{"image_size": 48, "mlp_ratio": 4, "layer_scale_init": 0.01, "expert_mlp_ratio": 0.25, "experts_per_token": 1, "width": 384, "kernel_size": 7, "residual_init": "scaled_by_depth", "beta2": 0.99, "eps": 1e-08, "final_lr_fraction": 0}
Rows from block 3 of a small multi-label image tagger, named by matrix and row number. Rows with one number within an expert belong to one neuron, the router's apart. Each number is 128 + 24 x the weight over its row's rms, rounded and kept within 0 to 255. All counts start at 0. Numbers have three digits each.
Before each expert's rows are labels from the 100 images, of 14976, where the router gives the expert most weight on average: "colour at peak" is the nearest of a few named colours to the mean colour under the peak; "top examples" is what is common among them. Only what is clearly more common there than usual is listed. The data: procedural textures in two colours, tilted and lit.
# router: router (model.blocks.3.mlp.router.weight, 4x384), inputs 0-127
# up: expert up (model.blocks.3.mlp.up, 4x96x384), inputs 0-127
# down: expert down (model.blocks.3.mlp.down, 4x384x96, transposed), outputs 0-127

# expert 3
colour at peak: blue; black
top examples: blue; black; ground colour: blue; pattern colour: black
router.3:105129157121171146140162106115115118135123144125142165161124169118155078117145101153128160133127098151112124071116140082123166123108128137142132150137169118136078200130151130108129128115118137128132126132126130124067099102128123049144166129150115107125130146121127154119096090133157127120156148160134149106112115152109096139126138114139141082082124122136126138139110130111073102154101
up.6:118118166133118123147134129115100134101110113144156095097083163120098162121154146084135178074108097125133139117124124146092089140171127115102147141120158088074151121128104149104124125116125141135144120132160133126149110117146112134134122146156125091104111086159168093125147120128136115142125125172131069114129133169106112108122104123136091108115135125103150124138085151111140131124106
down.6:109120155088131127108103125160167129127167159172110084152178134126143156122134094114128113082123145156106137134136177151125181113161129150064167136127144149102132099099142144132133120115140143111129149120108129095146115145099126130096142077108072181088132110138146118131110177160138134139088114145131143133102107131127097112123123099112095155143128100102130133133107120178167144198117
up.7:125124119102147170155132128130128174120118093146143171147128138213126123118116137132145100153136114144122163129122163129104122126165129131132116154109153141120153157129128160128100131129150143102141103140133142133121166087146163132127135144160136125129108146112101029165137114122127136107087114155128141172187116093139094115131085123122055163134129144145107135087130137139138123168076
down.7:156097121111113135125105121150136126151137115116127149191148130124142138148138132088115138085143130158133092125119106105106121121108112135135112083141088130133127092134081131145132133103086128141093138154117140153104136161096164101105137118144102131106124158057126106181138138158125123118152141138125144134080098167081122100146117127116159183142172118104155097145094131139116130098144

# expert 2
colour at peak: green; cyan
top examples: teal; green; ground colour: teal; ground colour: green
router.2:137139130168125120157146121098061111080110123132148149093117167152128144119133100094152142161173121140144155070129111171110132142100119111100169118147103123170142092138093128145088149099162143126151158137128130105103141107143149114106128164148123113095125113154137102104116136126118098075101139112134169152118108115119078164153173118132133137108145123148108151125122129109114098117087
up.6:140119130091126129125115147118130166132131153101135150157147145102116132131177118178126121178128143205120146118108108105060102121129119084119155132153102150127159107131151113096133113110116168128108134109119101148107097106107170119166146142136124124142116159127103110103118093102172100144208135144105113103102093124123093126118102158142161050089102119126135116156103098122113092098165
down.6:148150099117139123100087107160138140158125146115144116110127121114106121137094155139152143158131142145091171158115108139173128116070134131121190125124172132113094185162110117102123144121120140113142119085120146167115112109101125140101115115151115121152127104159125131077129186115132144130132121118141115126110137132116105130130173149089131120116129159129123126169107112172158152185086
up.7:152125156137145099096134136131142082090175127155108166140092125122139157136149119149157156146137124128111147140116094147126153129125114128136133059131123147099113129122158094175121121123121124134156111144123170124158113134133167145119111148163157095170122134144138149153124177118189138091162134099128116156132173085124165128129171172113130123111123146140103137129163150104146117136113
down.7:130114158137118133135126141063109134167135128127104092093107113144147076105129129146114156119113206148135134123130143122179126103109114126139078116136149128123114083130142132149165114131156155121109094130156165109184115127202137112156134127105157124115158108140119107096147130106098139110169123089122118110089160114086116150093150120143138128103158123130166136086123119117091157142175

# expert 0
colour at peak: yellow
top examples: yellow; grey; ground colour: yellow; pattern colour: grey
router.0:174106127166110084110175128146132154166124154120143159139119140148134155152103133132136163139134131137141100115134115103119142156168140155126124138143089126155142109129076104118106156148137117141154133152133135129167147195124127175134122138156118147123140070120124043090105127128125100084125144162123056151111139159134108149138136117165143118146149095166161156122134141110187114106125
up.6:133113094158127141125115083162124108101131154148090129159135138139142123142113127138119094106109121174120119119120127156123117135148113120129149115081114125055132122110114130131104115126108164138115130122110126102079120117163105118172155146128097116111134144133153110170117132110170146138110192035168193129128118127122134080103137135132107087106112150139153120172101135128081122155168
down.6:103105128107136122128140156106092126145088125120109129138117131119154144137137142128092165102153089122113149120129145139153105147161137119135125135129111131134114083120060132148136094105129109153136098150081169180113126101163131130158127120139132099125149086105148133174147083102105122141117111145131124134155154122115120106121106141102140105132142188123131123162140090140097129131140
up.7:117145120156137105135119055123128073125124154146134141134166147113124102109095126105119115144123118126122097114076115158152189140138092170149103155125138128127106139120140112143129130110107133135141146107118095114073140145161127121141134101123101120092133194130150176133137072125095164149111155147119215143153112112113097073128121142139148125142152089127159132104083099130067134125118
down.7:127137103171140130125111081154130120073131126109094121126172131134126144109143131111163119119116090150135078139095128110104156125068120129079189134121133086124144161093136147079128158173078155119124186114156124118150149143123145102135119137095111129146157120118106140135084135151132137110101124137123143158148097118170129124077175124110125141142077103137131130089098146135172141177135

# expert 1
colour at peak: red
top examples: red; ground colour: red; orange; brown
router.1:139103093085147128094113152122189105167118150116098129150118087116129136120115121168118148142139102122119127182124134107122127135152086144171126103134120107097100098130145099116208140138090128102123131113099114145193088129111142164140116070129120101160127153173115138139170129097082135117124158147108104118161122145116117157127084145133160151153132100147097144060130102110135138119144
up.6:126150182157162129136171130142066125096122155129114112109141130115114118112119113132141141141105091112108150095108129112126170151117120116161132147129115120119078113116146112141133109124105117131129119111094116131058120133121104106136169124126128164115151135124120128123140127125151153082138183126127201104108113162107095125116132108119098114148129135118145114138089114126104096170141
down.6:162129139127127148136085082166112146118147161115133129172125121156122128148110130080121127134140138111110119096132131103071147156106130133095128141123186106118157105143189104136151146153064131128121188113145135126105134159121146138108111149141119111120117182118111137134113173150099124110136098088133119105180081105173111112114138124110120114183105113160136130117124125132165134108132
up.7:133129171133138133117143122131140153132141140141123091127149137145134156137116102155132151128077152155109130144099126134140154108111114140162102169141136139121133120092131120176137112140122155149128122103121160128112139139149164086149171121166138153124116052067151120138157114131122098106158138109108131119106151162164115088131166109160138153163160114142157132113036121129136145233090
down.7:098114130160137131122091091141172154137131133124104132159120118087133119176136120155138118100075155117146072078097111114123119135093130126147114101091129137119136170153097131080127140111174172121138104104132104187101136152112149162107124127143103081126098161096093108179143141076125126105130137116153105113130135134124145126157180124123133134096135160147184159080110117128126147150122